config.toml
horizontal_flip = true
encoder_kernel_size = 3
encoder_widths = [64, 112, 192]
beta1 = 0.9
Rows from block 7 of the image encoder of a small contrastive image-text model, named by matrix and row number. Rows with one number belong to one channel. Each number is 128 + 32 x the weight over its row's rms, rounded and kept within 0 to 255. All counts start at 0. Numbers have three digits each.
After each channel's rows are labels from the 100 images, of 14848, where the channel reaches its highest value: "colour at peak" is the nearest of a few named colours to the mean colour under the peak. Only what is clearly more common there than usual is listed. The data: drawn human figures in many poses.
# convs0: first 3x3 conv (encoder.blocks.7.convs.0.weight, 192x192x3x3, standardized in use, each kernel summed), inputs 96-191
# convs1: second 3x3 conv (encoder.blocks.7.convs.1.weight, 192x192x3x3, standardized in use, transposed, each kernel summed), outputs 96-191

convs0.16:121149148130086090131154136133084080124155085065145064111133116126027159116147131111130168132141103077101137076038159136137158122120139162184145181125151162171134076168155173104168107073159055076143116085159174146072136145174170118142096103163149101061182127130073157121164135111178123121
convs1.16:151179196152143138158152129139163158154182191143138132141127124177145140167185138185123173134166165161172110141128150152154163159130154162133141134146163182133145155157156191171169149144155157183161127179121108134121164148152171148155133168133146172166148159127133170148131152140160170161
colour at peak: grey

convs0.91:171129143111111100200112084130126112118140104139095179104152200135078126147177060054152117118107101140142093121081122155109143094146107116089168161146159130139165149104159154157106149094139105184168153101178148182153139130093193129180232125139147057091135096137095133112150106183146140174
convs1.91:122143117107136093136066082065105119168156087116133110088117163114124111162122078158115176170126104112102076167153075136150158177082080132114089114101092121136111105118146182161104098091160133099089114106142078082128119150128136141107150108124084142112104188066142139125111106138176121134
colour at peak: pink

convs0.108:145160122103113036131140139126084125165129109071095095170111112128052136150176111065135142067144066104183107091082139131100151144109096147104110122126128139160125121117153156149121113095130065068126143076177127143167145108155130148144231165114091143068146083118144116160154128105113116159
convs1.108:063108082119130117124074111096092137107088138112133128097102076100131122102089109130073100111103078117036149053111099096095139108120106109103091115091087095112095119130104112084154128113092114113129136076079081079131096110127111121067088130075114118119134123115130135104086116117148112074
colour at peak: pink

convs0.17:156132113120148145141144100148036056161152078078114096147139096147197142159182090097164144104151160096050146134181121161078143121097055133107146160144140180124154090116123144093106138154145109096128131132098168070131157125114159153157085061140149057081123111096116112129146169141151132076
convs1.17:108103110145113181108055146054117106130107122108162155082112136133044087098123125132111124149095126156183150101095107098148050112108132164145120078087117098088124147133100066203168148123126161175088200119145080112131065115151107092092118148087107135163108156137170145145094120112100139163
colour at peak: pink

convs0.29:139137156045120102134131085118113076154151114085149078137092135132040163133169115117175144020136083099116130141105167132132134134086145117126144168164161178142142121121171154099140076046145020113159086147136130115093140103153159101172143131136133099091163033146061096127133101122154129075
convs1.29:135167113158125176214140140140159198124121146131130110134155164142153195179178157155114125134147165145144148116171102149129142131184176156145128132104174196144109182197114207137176149150131133180179134165115121142111172149170190116132169134103122182187121125136144173152132112139181158183
colour at peak: grey

convs0.73:145159156130141084164175017171122119153168120164132160164122094134134167128132056130138155121165186129145032185173169133148147147105075110096163176177171182134128124082171164131122089109161099112152104115145154120143121138167150117152160122146153089114176087124099145147158153156142163083
convs1.73:081156119120136112106105119100131153113157159095142102116121172165041096147161143157121166185111108095061142163117069108096096095133101147162157139132139118160144121132148115149101103063155087155074156097164120161157059114154116123126127117161152141178088159188125093119164139156149117185
colour at peak: pink

convs0.169:122151166136133130145134152114088126126180160123136132129149119128156138069086140140126159132179157130098165151135151146127146176115127156116107128172134112140132155166195123117128176142087115136129117136193093146193058098150061196138184174149156149146144126169153136123079061096183121117
convs1.169:152161201123153140111144145115143146122218146131149132116129132174149135086074153161166094124147162165124148128146138112148150158156142148159134184161095105182166158145160140159133140161083147181153192136145152134150123102151137086134165124172225149152182170115161137121152165181222142150
colour at peak: grey

convs0.64:136098123096152166101087146095165181123118118085111108101090102152174119111156145100151102031110105141190159166168126117108133135166114173146099113118121128116120140139107127119140185136116107128136141139155112172193109063108128118140240131106115185062079034134153158114092126131101113179
convs1.64:066134076113092095114093079107080114101117116086115090106086080094080117112080096122077110107128087112084082121093080130070125080104116077086087087092108115105097125105096126062110100083084126094124092096078078075089110118093106111098076113086107109123119102067127103105084096118139127063
colour at peak: white

convs0.3:108118108188171143110156162150106113120118124165092137107122172105157141059116153121110091157108164105125174132150154085156117139125157126159127170140169145125107178162151122110142136174137127088141089172160137079101071186165132127119089139129127099157105159080089099138145033096107101118
convs1.3:160174186126138115117136130134181138152189104183145149111159124130152164132175101116162122106111150146173129170149156115153191192138121182152134144171173173128183141124175142162128160126185107174163161161154130143148110136145194127202150136110144170102158100159134153132147134150130157148
colour at peak: grey

convs0.191:132112095073094080086106188136130114078109120057152080101113107112122082102152149116147076097091098154135160142118085116073121085070086142074133145087102080144116108105106085128149123159115111084083142113108169185128118076129093139124202113126137104085110097120133159094144151130085112170
convs1.191:094132103104106078132077093096075121106103129102129110094086087105080120108073097100058104088096071107067098098054111116100150105101103090090093096098114107092078117136114117103119092074109119114121100082070070064109102119099120094074112146087102117115118075102139118100088104105116097078
colour at peak: white; pink

convs0.175:157145143061145120136158092156106094142135086122170136146077069162133128143141043149125152024148104165068101130142133143170119155159060143184125122146131138099127144122127125124113152115132079158137101170094106125145141087138136081130134112106104149085135023158113115164132118176135173123
convs1.175:105102091123170137112112121107069090109126073135087101140146153107117112139135123075134099173113130049135121145154069150124136126095135101142159140115109125162146104125139118131094058125141125069096099088105132127031095171138103176113137073153173034124108149137069074087154150103143108142
colour at peak: grey

convs0.19:138137112141078093143136111139045033117130079104084106150169117150144120139122105080168119147143137124055103064138127131101132096105073112121157157130153150177179056091154140101110136118153160124121169093137158122098135159098151169162103086173165049133142174125129114122158181128124145056
convs1.19:192070139131123144165100135100110084162148104112150194150126132160089125183135137067083106095141094135129127192106125148173131168118124195141098118139133126096090153188144120209155201064113152136131138193138103137150156140160141088147138077096054112103130077122154134145108113156123182119
colour at peak: grey

convs0.83:108113131112074096120119065140054065090129119102157070112148124134038101120146081149127136170129099147085027078102106148113120124098085117107166147111109104155153053094112121127124107050143139107136145101123134157053117150109152163118129123161157077110102166098110132088132150145130127119
convs1.83:084126116128103076121076096074132149113115140116133089109101100094046102104099095094096116122103064111101066177075090122095123104088112101101112091089108105095121126143129114106112096013118130105095138079106073099129111150103140104083151114091090121039106081095120129073076111116140113079
colour at peak: pink

convs0.24:052137127135139117181104151090125136111155146114131135123159128077137129198199128146136138126099104134130158153149166184123119155130140152133141120092162150114146151145154168112149154131142119127151120142108071110136190153142196091161109152168146143152180142137118152048094080043132143114
convs1.24:078098097119119106107148143162108143094111148094118095093178115146151069134157147111098162128070142150109159127126085179117114141139116155143192093127116121111191117106112127145118116143171113140096200145099061114104070144153168081167093111231126153128115125127158107091110071112085158117
colour at peak: grey

convs0.36:161117074089141136097124126147160132124074198129166095099102138117130113122154167100135115076092078134118142164104071097121121148153085136130157098105096088113137168143072116138105197200093095137152116102078112141180125119124111119102163152097126128161082101139134139134105123141090142183
convs1.36:088116089111141145099070107080100092125090111107094124101101098105103120090092127107061148096101124099069082139143074120101131112080119094074112090104093087088110131085121122091134076107123133088101124084058061087062089127112113116057110145106118077138129100129111132104074110130143125097
colour at peak: white

convs0.0:136079074140157186098105095133155113094094169187124109118118167110091095100098179146116102183136121105119090217113069113146107115088115101089141107115082101092115157119077096116074148140113169127134138117062122107152099148072097146080073122128153097192052190089135089112101121145105127154
convs1.0:097136095122126118106099076102082067122105074092080146101122115102099123088115112110101157103095127073109091129133069119066122104077119098057119103106096098121126130072124106087112059119119130075114114085071085083050090114104104136092064113114118062119106113125097108109102111124141135099
colour at peak: pink; white

convs0.38:163101115088114108090106128122160141105122138096139076120101118162130081089143159115098101102116106181132171138165086095109094135139091160130102155128086098149112147127108101084124153106091101134089080114093160153153092057136099134103159105123117173049100100122124150083145132118060125162
convs1.38:053119089111090087106088128104073110083100124082117100114095070091088116111071104096084091098108073102053101107085098110089102083086104077091100086086103103112115117110102124105119082088096127093113120094089081092097119105117115101077110131100106109113124077069115089078081101105120101087
colour at peak: white; pink

convs0.71:152153126130123066157163090130099100163132156119127098154103116153130154086208060119094172129180094130119123126169189169172145163161141139196147143121181170164138146141135038121157137098150100104111109137157098116157112114176080100105131130106142184095172112152139119123146093094151138100
convs1.71:146152165138152172155155168148162163156161155152146162140109148113140149122134142152182170139157166155123120172164127157169164171166134144157137170129186155161155150180168143173160132136214147161137165123149145156134113155159159175160155139123157147159105148160136155106164167090200151196
colour at peak: grey

convs0.84:174123116148162119089164116177101090135136100158119110067120137154108107136163135122153135135061145092103121108127125181164128134088121106105157234168136152153143146130142055115125131124158109107083139126133244099112139105097113118156107096174199082123101129116101117140198177212086158157
convs1.84:132145119126133137123052129036145156170114147148142108069127139149132078112106111144097160154081144136159151140119115108135103145140128161149142032101104103115135146115110104188146136113107174151061177112122014168141083108139091149126136143063061142140104162114139144122043141134113142152
colour at peak: pink

convs0.116:133164179161090098141149099152078091140133129083133164125189112119172162139139078096144177124127179171030084106181162166135139063168124085134158181163158148170174149074161131152162043131175160127165155111128153100080120161158164141142112178144144133134164093165138170153156162105154120063
convs1.116:183164163162148112144129191134155209139192176119144196133144139182137147131156156140125167121150101153121105205093139146157168160148114130134126160134151150160145067175171132169113109140142141143148169154167151137190152131179177127168136166125156140120153150154163124133163156131183166174
colour at peak: grey

convs0.109:153144146125128090134148125135165186164139117091076086183107097134089135150174136061122130044158096091217114125091140129125145138173109147149100124143136131145112142129160144148124122104099063111126113076162126143150153090128129131143210175114080202063142060133115097150148128128120138155
convs1.109:072115056130132110132097126104049109092086122138111113094111075120118132118103117146084107136118080102077108068119078124088137116117096102066076114075095109131096114129114108077144113112106103101128122089067098086086111122115088117064080129077105071137127146112115120106093120117142131075
colour at peak: pink

convs0.170:163129169086142112145122109100173189154159165122070087141086092172122146132156129038114130046139101065170119110096160123141146135182112167172093099152143139100101164165152147140118157117110065129143080066111116136139136096176130094135137156112090198089144059122077117158126101132138130149
convs1.170:103141080163103126154145137139121104101123129143169115131157151136140151147106129211170124196140167145127112121157067147116129113113136122118188179103132122178158150130116151089128116146148182135128136126107177144059121177082129176113147147145195082175099192148157124066129167098160097165
colour at peak: pink